config.toml
dataset = "made-up waving flags"
image_size = 48
downsampling_factor = 8
encoder_norm = "batchnorm"
encoder_stem = "single"
latent_channels = 16
beta1 = 0.95
precondition_frequency = 25
max_precond_dim = 1024
final_lr_fraction = 0.05
Rows from block 3 of the decoder of a small image autoencoder, named by matrix and row number. Rows with one number belong to one channel. Each number is 200 + 40 x the weight over its row's rms, rounded and kept within 0 to 999. All counts start at 0. After the name is the row's rms in percent of the matrix's.
After each channel's rows are labels from the 100 images, of 14848, where the channel reaches its highest value: "patch colour" is the nearest of a few named colours to the mean colour under the peak; "strongest on" is what is common among them. Only what is clearly more common there than usual is listed. The data: made-up waving flags. In brackets: how many of the 100, against the usual share in percent.
# convs1: 3x3 conv (decoder.decb.0.0.convs.1.weight, 96x96x3x3, each kernel summed), inputs 0-47
# convs2: expand pointwise conv (decoder.decb.0.0.convs.2.weight, 192x96x1x1, transposed), outputs 0-47

convs1.43,086,204,171,217,221,216,237,187,176,157,175,237,197,203,238,189,233,125,177,184,236,171,129,188,95,178,184,164,251,253,155,297,196,227,110,297,183,255,183,205,223,150,178,189,126,279,202,185,153
convs2.43,092,113,118,140,242,163,257,241,153,201,177,215,178,196,145,186,234,309,123,264,173,215,245,266,252,194,134,177,214,163,198,141,164,174,242,267,194,140,186,142,224,272,179,226,201,177,198,187,216
patch colour: pink (30 vs 11); white (28 vs 3.8)
strongest on: white (55 vs 22.5); border (28 vs 6.6)

convs1.60,091,205,222,101,241,155,182,222,216,196,275,207,170,239,184,180,145,194,133,128,149,194,149,149,168,187,218,176,192,210,146,297,163,152,219,175,284,191,202,253,304,210,243,211,241,277,190,221,135
convs2.60,107,205,194,181,224,248,177,188,178,198,126,161,141,150,236,195,228,224,170,203,211,263,159,149,239,206,229,276,256,218,251,176,195,213,238,226,172,203,220,305,174,248,171,215,155,178,215,138,175
patch colour: brown (43 vs 20.5)
strongest on: border (26 vs 6.6)

convs1.26,089,206,163,198,241,185,185,209,162,192,212,157,212,261,276,246,185,187,242,179,248,230,129,173,162,193,238,209,218,241,156,217,208,203,127,119,173,222,228,217,190,145,215,221,191,211,124,204,177
convs2.26,090,193,203,197,117,174,129,207,195,177,197,257,229,232,210,204,216,247,234,219,202,191,152,236,145,188,145,193,204,211,254,176,143,202,144,243,164,175,300,176,174,158,105,181,175,233,214,199,185
patch colour: brown (44 vs 20.5); black (30 vs 7.5)
strongest on: black (60 vs 22.8)

convs1.41,085,206,216,225,137,166,231,135,193,202,175,96,162,212,138,250,193,228,221,281,108,188,127,159,197,183,202,166,195,216,221,146,211,215,235,207,271,161,214,195,197,203,169,195,267,191,206,166,252
convs2.41,096,156,221,153,232,139,236,244,169,223,238,185,213,237,286,191,189,121,153,157,216,114,105,252,256,248,207,237,199,246,250,162,228,229,232,252,175,214,188,172,198,224,248,238,118,230,229,143,196
patch colour: blue (73 vs 3.9)
strongest on: blue (80 vs 22.3); yellow (47 vs 22.2); many stripes (35 vs 6.3)

convs1.82,077,152,254,197,206,174,178,191,156,234,176,252,189,72,167,248,204,308,153,146,226,206,215,198,149,171,212,134,232,147,179,227,260,212,221,118,150,193,223,205,220,206,149,254,225,216,161,204,213
convs2.82,116,244,212,225,256,217,185,294,209,283,248,202,162,137,246,216,219,278,238,223,178,205,161,172,165,191,280,195,200,206,202,95,275,253,204,177,208,199,186,208,193,230,187,149,214,258,139,191,156
patch colour: brown (71 vs 20.5)
strongest on: black (67 vs 22.8); white (55 vs 22.5)

convs1.25,096,191,231,222,224,233,235,168,215,201,228,221,197,164,221,170,230,244,32,94,210,183,265,249,193,115,173,173,87,229,200,230,185,248,224,191,226,193,217,230,198,146,197,250,199,142,133,239,163
convs2.25,114,160,205,159,234,191,221,169,172,179,286,217,231,129,174,157,234,221,271,143,143,232,222,196,180,224,224,218,186,171,137,207,235,193,263,118,258,171,263,209,91,201,226,134,187,176,204,221,219
patch colour: brown (60 vs 20.5)
strongest on: black (73 vs 22.8); white (71 vs 22.5)

convs1.2,071,169,184,188,242,203,169,134,174,266,204,266,187,127,265,207,194,182,143,179,204,142,231,220,170,152,147,173,181,106,257,165,250,160,268,107,218,293,187,181,189,264,189,253,225,212,170,185,203
convs2.2,088,220,235,145,202,167,171,205,144,178,180,200,239,150,196,213,188,233,118,162,161,177,185,214,278,183,185,134,202,142,204,180,75,155,203,190,167,214,210,239,278,224,223,223,170,192,208,194,187
patch colour: white (50 vs 3.8); pink (43 vs 11)
strongest on: white (73 vs 22.5); black (67 vs 22.8)

convs1.7,126,185,185,231,166,225,192,164,198,254,178,108,191,195,229,215,179,230,187,229,120,190,197,248,131,213,192,147,240,164,190,187,155,219,227,214,185,171,191,177,230,185,184,175,264,143,215,165,172
convs2.7,092,259,220,154,213,222,131,236,184,194,177,211,182,180,219,212,198,221,92,207,209,218,241,193,219,262,178,169,193,218,247,168,141,232,117,255,179,198,225,94,176,169,194,200,208,200,143,201,102
patch colour: orange (27 vs 3.6)
strongest on: saltire (56 vs 6.7)

convs1.93,079,143,241,205,221,219,259,170,217,239,187,240,199,137,235,185,190,216,134,237,211,118,168,195,189,250,155,236,152,182,145,269,233,141,193,246,189,182,193,165,176,254,141,219,167,255,145,196,162
convs2.93,118,236,210,244,192,192,148,247,170,202,183,204,197,234,195,262,184,192,201,179,238,210,208,202,193,247,206,201,261,219,242,217,151,220,223,275,199,220,154,124,166,214,208,197,304,232,143,185,214
patch colour: grey (95 vs 29.2)
strongest on: black (75 vs 22.8); white (54 vs 22.5)

convs1.46,075,124,182,218,123,155,165,137,130,265,161,192,218,163,222,201,224,149,211,244,172,232,161,162,136,148,186,134,143,168,210,208,149,208,205,243,162,163,278,153,184,102,159,151,170,187,208,174,226
convs2.46,103,161,232,257,235,265,162,240,224,157,161,236,159,206,205,147,185,168,235,199,161,227,218,123,218,241,215,160,234,206,242,209,76,151,259,206,255,248,182,126,46,211,163,182,184,207,121,162,165
patch colour: black (63 vs 7.5)
strongest on: white (65 vs 22.5); black (59 vs 22.8)

convs1.47,108,183,190,237,190,236,250,152,179,218,186,248,177,199,213,308,180,258,262,181,175,43,120,199,176,152,185,184,195,185,197,121,220,192,204,162,182,159,189,247,286,209,215,173,163,200,176,196,172
convs2.47,104,253,292,202,146,238,128,177,183,200,239,194,144,204,206,230,177,157,244,217,242,161,118,198,108,194,222,233,246,234,150,300,238,186,173,181,133,208,247,253,158,150,181,239,157,199,115,176,198
patch colour: pink (28 vs 11)
strongest on: saltire (30 vs 6.7)

convs1.27,079,232,244,187,231,235,202,249,226,252,158,261,181,183,273,209,242,241,135,288,218,179,271,294,218,190,167,209,208,250,190,165,209,233,173,185,177,245,345,197,169,195,220,182,176,203,181,194,132
convs2.27,079,197,180,208,270,185,245,203,142,234,217,205,218,224,209,238,208,211,144,267,284,212,263,219,229,191,212,149,273,241,100,203,151,158,156,169,150,239,196,230,246,181,206,228,232,134,141,251,122
patch colour: grey (71 vs 29.2)
strongest on: black (52 vs 22.8)

convs1.68,093,223,210,213,209,238,166,219,184,162,231,209,201,163,176,229,241,172,251,182,210,222,173,144,169,210,317,142,248,190,199,101,171,206,228,160,201,179,204,188,147,161,195,230,149,174,124,159,186
convs2.68,097,245,270,175,186,236,152,193,240,149,273,157,225,178,200,163,223,202,219,199,166,232,186,137,193,143,209,193,174,214,154,223,223,239,275,195,170,216,241,112,172,146,115,116,184,199,107,166,173
patch colour: brown (41 vs 20.5)
strongest on: black (83 vs 22.8)

convs1.45,061,207,209,199,220,236,208,238,110,280,170,257,181,135,228,268,229,243,219,238,142,209,228,237,175,187,152,190,191,249,218,195,258,198,229,186,243,221,163,190,186,191,209,209,178,262,131,204,200
convs2.45,085,195,222,196,221,222,197,174,237,176,106,159,227,241,230,260,208,158,194,101,243,185,165,155,151,194,202,183,261,245,212,214,215,188,246,252,167,124,159,191,194,183,230,257,200,165,254,181,177
patch colour: pink (43 vs 11); white (30 vs 3.8)
strongest on: white (78 vs 22.5)

convs1.64,092,210,149,181,210,156,134,266,179,234,194,153,211,219,229,201,208,256,173,192,192,240,229,111,245,77,188,192,165,116,236,267,148,161,141,142,224,207,220,227,218,208,230,243,153,132,200,165,229
convs2.64,102,154,170,277,162,146,232,240,245,136,174,93,174,240,220,200,223,214,239,221,188,232,246,200,168,217,212,147,164,188,151,259,172,169,233,161,271,215,175,253,204,195,167,177,150,273,197,202,225
patch colour: pink (35 vs 11)
strongest on: black (54 vs 22.8); white (47 vs 22.5)

convs1.22,070,241,145,186,158,217,151,224,196,277,247,226,201,231,199,203,185,220,242,279,147,170,110,226,191,230,223,173,198,211,125,186,178,200,233,145,224,203,106,191,171,184,245,120,210,215,124,201,174
convs2.22,075,226,256,199,148,200,248,220,137,244,253,245,108,146,228,156,166,216,187,193,205,182,231,166,261,179,168,145,217,187,244,190,310,228,184,210,226,234,225,225,202,271,129,215,187,175,188,202,169
patch colour: cyan (46 vs 2); green (33 vs 7.7)
strongest on: teal (62 vs 23.2)

convs1.6,099,244,234,202,261,171,241,208,208,165,208,164,186,186,207,157,276,176,169,187,203,224,161,166,131,172,238,272,178,225,238,256,149,172,267,251,235,234,271,208,242,178,195,212,274,115,215,195,183
convs2.6,096,143,167,236,178,186,204,157,225,181,207,166,175,182,187,254,136,161,146,177,199,149,175,161,215,212,158,199,160,266,271,190,162,270,134,267,164,220,135,126,230,194,210,177,246,198,222,118,232
patch colour: grey (72 vs 29.2)
strongest on: black (78 vs 22.8)

convs1.34,102,209,173,140,239,199,180,203,230,185,255,124,192,238,137,165,128,125,229,241,199,202,194,221,219,299,206,202,289,143,249,229,217,136,236,185,190,174,157,209,116,141,234,230,212,191,224,149,194
convs2.34,100,196,177,268,163,140,157,229,249,246,150,156,187,262,226,156,200,171,228,254,227,207,208,191,128,175,230,221,219,239,216,214,205,163,135,249,237,176,192,245,210,187,219,201,151,175,147,107,211
patch colour: blue (37 vs 3.9)
strongest on: blue (48 vs 22.3); many stripes (36 vs 6.3)

convs1.53,101,172,225,170,164,226,179,254,240,191,202,173,210,165,243,116,240,148,143,206,140,181,237,224,152,187,164,261,169,228,156,180,229,201,180,260,169,171,220,232,181,188,178,177,169,266,216,262,159
convs2.53,109,188,157,170,184,178,212,133,223,192,207,279,212,249,217,262,238,164,196,175,181,180,244,239,186,208,95,218,187,156,172,266,142,155,267,218,247,114,240,245,224,200,95,212,162,177,228,177,145
patch colour: grey (80 vs 29.2)
strongest on: black (54 vs 22.8)

convs1.88,097,205,162,222,164,183,239,136,221,164,191,179,188,242,204,121,199,205,182,225,197,221,182,215,128,228,176,200,203,171,278,128,214,181,223,181,171,256,217,224,163,195,250,184,195,213,217,162,185
convs2.88,108,152,146,231,245,137,182,236,210,202,169,189,125,103,260,195,202,145,238,173,177,224,169,237,199,225,284,197,226,223,181,154,156,121,193,208,169,219,157,176,192,183,247,220,177,231,206,187,165
patch colour: green (35 vs 7.7)
strongest on: teal (62 vs 23.2); offset cross (26 vs 6.5)